config.toml
arch = "uvit"
dataset = "patchworks of several textures"
image_size = 32
mlp_ratio = 2.67
layers = 6
positions = "learned"
init = "torch_default"
lr = 0.0015
beta1 = 0.9
steps = 11900
batch_size = 128
epochs = 42.0
Rows from block 2 of a small class-conditioned image diffusion model, named by matrix and row number. Rows with one number belong to one neuron. Each number is 500 + 50 x the weight over its row's rms, rounded and kept within 0 to 999. All counts start at 0. Numbers have three digits each.
After each neuron's rows are labels from the 100 images, of 14976 (inputs lightly noised), where the neuron reaches its largest size: "peak on" is the class under the peak. Only what is clearly more common there than usual is listed. The data: patchworks of several textures.
# gate: MLP gate (model.blocks.2.mlp.gate.weight, 848x320), inputs 216-269
# fc1: MLP up (model.blocks.2.mlp.fc1.weight, 848x320), inputs 216-269
# fc2: MLP down (model.blocks.2.mlp.fc2.weight, 320x848, transposed), outputs 216-269

gate.217:457534506383548529463548499475467629505490555498457567443501531503486575475445462500440560485522486491470611501441436468480584587476524437455487514550513496505497
fc1.217:611468530548473598558638540512488537545493495597584474538381563463534522508562514493501521497454515394444468556483496526461461541518326469547504498601447495550500
fc2.217:570528504489478499533613522549621509456391514476559473535543591417548467493420551539497425498487429473492526515463465521480406621354467595570528525499497468487419
peak on: rings

gate.715:405472524413427490440550513532558569538466534496663540466396618424466527526483434538431519523477538393491481517527431499553590492452481476576534498435468472524529
fc1.715:449518522551574500509402456460478370498487510535474596422469485520550476498516510448563442462534478545471467502508572489443568529526443451452532568587471496550498
fc2.715:448473547441461482469567560545629597537492461540581573516448576431449507494513534507457568445532524495522593503548431495569528474393516464567513520428443478453390
peak on: crosshatched

gate.356:472489515504467498492406418509582490527499456478453486428508532409477487501521550578530375422521499494574505577618429557559501475508437485479516530508437498507478
fc1.356:540452457445427512472526596568530574514519423502481451540515425538507542528480506493456515592519526418498485453443515503534474476522543498515439483594464491483557
fc2.356:462465516498535472498455421418437441505507517425496468460487513443445443482648497523605452466423510534455503595547534520526491543528537522449528495467508475542491
peak on: dotted

gate.609:374503538460511517424470454559401511490548544506475417454486499458529483501509507536572575459458457416470504474474492476456555480498549528410507431528442448417589
fc1.609:546542526540521514618488536482546406493503378495416536444479494503507469490470457559502617493418486564430542462486487462567459433478411515526495545490537499525481
fc2.609:501566485560451405489453569433467446545583425417556429593453450517469463508504472495489497505497484547563478484501541510490583496494519424621469489549526496479525
peak on: crosshatched

gate.487:501514556588535524519495509484491482496459484520459482494412590538514474490566553485436495493508555505488539474473533540470460489461466545514548583622500499521502
fc1.487:562527467551515593555510478431484548498493468602524507497373542519496486484436555435433467540504486425512615530559489520503501534478446559598403576648488531494485
fc2.487:534559544515534489407513479498483466483527545433503415460417512569434513481541494453500419565512513536440469538576571488490463439459572564457515599538482428513503
peak on: checkered

gate.702:525483494603572536552519468526502546469524502475498498418441656458514532468545506506457504485483487423498416398508546565451491506490477431595468481625524435461498
fc1.702:561462480504465477502456516475521496553511493535549600527484513409530453514567477537492522489545467445567519459572412488503430504540563473559525505487479493520493
fc2.702:468511362494502511598522499517518501494493499513454541474529486459522505460458493516516525455561513388494564487440483565432421577486561516459445551419456507493409
peak on: checkered

gate.23:535521398410599474507477478479481520503455450531513463395509439521454458561533519433550532439547534522534532511570483487529481397488551453560474404540447425476458
fc1.23:495521478574425501509476472568498567420582613362584506505506532576598547496428630519397480437570424489448482512514411491485584479564485477517504502489516460575494
fc2.23:555499461484487453497536399486530504498499493641410470466435399466438626460501510500511540473473593510439433475447471538496433444546466573444421621460445585387497
peak on: rings

gate.175:452481479477579469468456491483562464541565490400457590526553501466496492564453490474451588517444485509452492495453539488483461503504471579523546485512475443437536
fc1.175:545485467598473575486471592580514538404487474577613482518421533522487607327499453503462415563496513460514503460582534546473529444493494527510411506492458501525412
fc2.175:479535487498559457535446438392394450553528544381468508547539472457539466481520516492501523491521474497433486510516578501501447483528510536480566451440525470513461
peak on: dotted; studded

gate.757:511578603552412441472515462488518429524523325497467521604544507420464475534400504590435463488476528509556553485463434570497479532483575478520500552522436490461475
fc1.757:538523491493579559445553525523444573524421594457568484472492497478485586451552460442538575600506526427366434519552547456541549524480507494516474445452506450516548
fc2.757:527490452394492519519473495475525490484384617412470482380470426498576580437434509478442539435513468522519482458567533477443518502477465502505500499420545481493528
peak on: honeycomb

gate.414:461445519427577436445521449508581402551514538441495493588478433498520531489531517484436512480512374577469423572502471493590545434400475481502532508433448464535451
fc1.414:469564482467484521495570533531588438503478594583501490557467450475516595508442463537387415550472435528489456595498423508458493451428507498465480459512487521516519
fc2.414:507449442539469503582556551429447557527554526453522526537532434384466554452538392425590510481472475480455550543505564530594533465520499408580604558504521475444466
peak on: crosshatched

gate.617:406565480400489531420443471472564557560562480526477457510617635512520492470471576530566445498487490506465512587594478548532445441489504505602403528533485487402420
fc1.617:599458527524563447493513527568422549428494494481458520532446471400445462465428455503484535524512508431495479436396461569469496519527484530363553485469527552536487
fc2.617:546539490492467491467519533505503441547594502478541495531522534573510516405554568513478482439476597444515478564513552453559487477449598513636481478493491394494508
peak on: dotted

gate.113:449523526450488511560451435551494454513405501437455593458529469456582504573465531488474594524445436462477482509547479469549476576578463511570470563504538476431587
fc1.113:537411494534446573508485554446565559486512456636529531555478500448435492326571460520437461516453536429506426475515474509585536429456451518484466433491420543567448
fc2.113:441458511471518443579474409589555439529497467434488530465549505450567401534479572455501596484592476541476488551481475483490451522543506426427474552503624444477547
peak on: dotted

gate.110:526483491503414563407567502409663467583476425542521523554465556487440490532513455617520475493501469524568613556525296498489450447512460586596481538584492483461505
fc1.110:486593549506486539466585488381431481444420495540460476562485471586461407516462525434494559516462450478507553574496434377521477470527461557498470486476529515481491
fc2.110:501489454491541453544493578600410497476503577455454491426477489451538540463464536470520519508567500481505447441491617628441522489500495355389509539519466474543415
peak on: honeycomb

gate.490:447430559526466539518482486490494518560445542452493610426539538469537502520398512533557539444437460547455468467487434418528492496488404453507598498569541554519461
fc1.490:496494601443508488557580567491529549513480545494568598550493517471533456508457464484518592510440498422477544539491472441458470480460549467508502544455464594502538
fc2.490:517524556514524562495518462522517473468482437557506520519501484497495501541484495489517463524543574464539515529464516513538502481505539473539450551448498521449508
peak on: striped; rings

gate.489:572509530451515442489546489489526552508594526542481496464441478577494456507601457441482478511622500506507463469475501575520529542525580442573537416463462406526541
fc1.489:571554522410428516522502462499563504553516444518516540514499509469482439440563531517408563525471503426579478456570479475520491517596439551520500493501483502515471
fc2.489:464488517541476538513504552466453547536512503528527495473505406600500596507524521444512479539599528480497494506473508551494522472551414468371549447443481437526526
peak on: striped

gate.743:439448571418472504514559434516510557471557535478536446513454589459476463520475475544566518439536443434476453501546522352563563529399529444475491499447549452545496
fc1.743:492543425495516513544485478416453484535548508573474487521479505580491469498459495474500444570495576490440456526454567565420459565539518471457497484542522550461502
fc2.743:524489499435478494521566467512586580516553490540522525461488578373439557514514435521538489429537501493523535577485457454562555443379498469524494518429446506549441
peak on: crosshatched

gate.44:518515522518557537504449519463561428370485471645540497602489514500499492508467437604558480509492473575527599543580545522461429460556504541518424568490592589477409
fc1.44:487457525606474581594487517455450455476469440611484498482473423476518482478461468437592573456474512551472520462471493415486511480487499481439499598509426549534522
fc2.44:510462511498604513463520473532468440530543404480450532470494485442473486424489525492448487423426523541508453462490412533455636499550548493469462490495581430435582
peak on: speckled

gate.714:503556492418438481536477599527458560532499553376532458452566515495510619502481560473431449487474607572498464499513511460575548525543532470481499515519536492543456
fc1.714:387502506463424496492536520548480539452450542453504489515578550378571619515548554520454471503466451519444422542554502495476498556529613498516514533502468466433471
fc2.714:596464487459553345660557411441500563595419525524629439443579488423482534497452588437597430493456470431489533477552486536494492436506461493527565509501478449476450
peak on: crosshatched

gate.695:465458473521543487523511466498565489450502485521436536485546580471466474510583412444441490594504543465547492516510485522468542474454483417500546489489508469430525
fc1.695:374491533443465398487458519525516486554572553385495475592607526457473518476495483523483522490483499519496437486496497463509511557509553448471548450328449488487579
fc2.695:523459484529408509428552463507517491531428431479516471534567509480539543530513501557484453499492503421527559492533409480517483535501392490510548407533493516497521
peak on: crosshatched

gate.398:519548581415518481481459492467546406440515522502485494556513498530456471528578604537533509502544477561490576434446414506521509521584498504533427561462591548579510
fc1.398:435496559540553503470364514542468478547589625421514418593559572508554458485562507442584476475515489528558484389473550523500525471617434437484543462471529529473505
fc2.398:420544543471450479505496520499460493434543521599486513493565506478479491481530501496439523460549530469456530504461555519469564444572520464527435498542451599516496
peak on: honeycomb

gate.212:527578551450460545515470487536450431474502480607428472543493464505533533495552485512532467484493506498500446508586504384469543450579558417463500505443486520547470
fc1.212:511488435504503359467483478515520510482570525388483500406548568473433459500529527487433533499533476501513558450388515540535458533521506536485521480537565394417488
fc2.212:452507537602489499447433503483407451528530574424430498413537493351463528461570442554451576494478470510482540500491540508552494441524436535480562542481526405468519
peak on: rays; checkered

gate.261:564497473583540445485457443446617454510488526483427598513518396586513525520524548451513417487522480648538574463491521585465469470516479529424491452592473486475483
fc1.261:394468565500533555450447524542494517433553367555440531489578573495484541451482474522475478514562530445523537535523538474514488550442522494516520468474445480538626
fc2.261:480451546571613601463468565568451444451580493531506508499553573443482536539509433511491574449497531479563466503459575591575492480473515489452425528574424408579489
peak on: striped

gate.331:621499511469416587568576525439470526576494458542500474472475483436451532539529517519522457418490540495480549550482431484567503487531452480460492506477570460461547
fc1.331:496528504441490475441478486482622533431497473425594532550389449576552501500400473464388444538492499505470536484439490546494561498381555605571452492492445545492476
fc2.331:492459443599476440482507436446372501472537486520357462488578524552472558521613442446573455505451465462529558560524549454515571455594501556443498525450422509500550
peak on: rays

gate.238:592506503512572589480562466541449530626478516580487585487348561513539456478625516447466442475533422504486483454551493540501593474523525466553504483560586440506466
fc1.238:501450484557570443455529456496463466464481530423436420460578571508512494530465455530588447480524405539530532470440493447518517486435525550560470475582631512529463
fc2.238:531611493491454516467610573539464514540509438650501478473523441546497502516475513447491485549474553458483508518465507559426441506485603548506394586437519558546447
peak on: striped

gate.159:475537457527542484552546476513540430450463434407506548533476574490552463569639493520565507346505461613414465393440442438488519413442520537481510481509500499544478
fc1.159:499522528473665449541449451425456486506496454463585462494519391538477487499499523423452462503496523506458471494390496520484471500484479538473505505409532524572564
fc2.159:480556445525508530535553430523436500537488490482522482498509393535436501541511562530472476533478551544499451446516463390529555523440405517474488562514486444511518
peak on: rings

gate.691:518498523531433521536464476425455470517463477471489487433525529614500479494487521467446510553547504597504456431525476491542470560543548434601477502475627445487443
fc1.691:496500480515430581635477457479498494458447491476463508416521459559502501522434522514493491488554470621511518464518478466593482517537514502558495530476553468513399
fc2.691:557549540502562517515450482439544539478435429477551599475445388524536440494463504500500513529475524542541465465534454528424562607496467476519525485555552546478541
peak on: striped

gate.161:421539528524504472468508503558483513468490493490550525509455446521566476472524579507425442527474486504456481455543476462502501492599501556498430570435479527464513
fc1.161:498524454467494506529425438444524470434539503452393510448585618523462473494500498423484580467569516498535501529448571530524444585501477481503527429553545461517473
fc2.161:509464519452471640428478503538464460414516543558460505452497514361444455473376431549466539483499517551477516539477479452525514520502381608476456492564462463506502
peak on: checkered

gate.672:542527607488537563487529517576391491513516412557475478610403595510535554507512543492495391455501501540513535537445403473539489495495485483542434490525527430494478
fc1.672:467424536553539583463536522542459451460445425571480469591480541520576531482446554489533464479547473533588495522495421497559523565448519552496392565511432437401488
fc2.672:527573534444498432478569477474500547446517468504454507619550488539460450553526451484510410537457516533489452529501488438463512514468460502501442456500531548539521
peak on: checkered

gate.712:531471494510445481464523430521532495496511443473518599584421550467536415515498541503413428534483512523479467531425454573452421595490477379533607468547478515604464
fc1.712:545554453555566432473411458463478502541563512427450563494546341552482495506457568461574472440461488581513498469536473555500561384523499462496492579530505486485500
fc2.712:499566492516436502412522519476515599568481546549464521564429601480506428450572548602411467592516519462433480480438558527436414575498467388480660519535409575564489
peak on: rings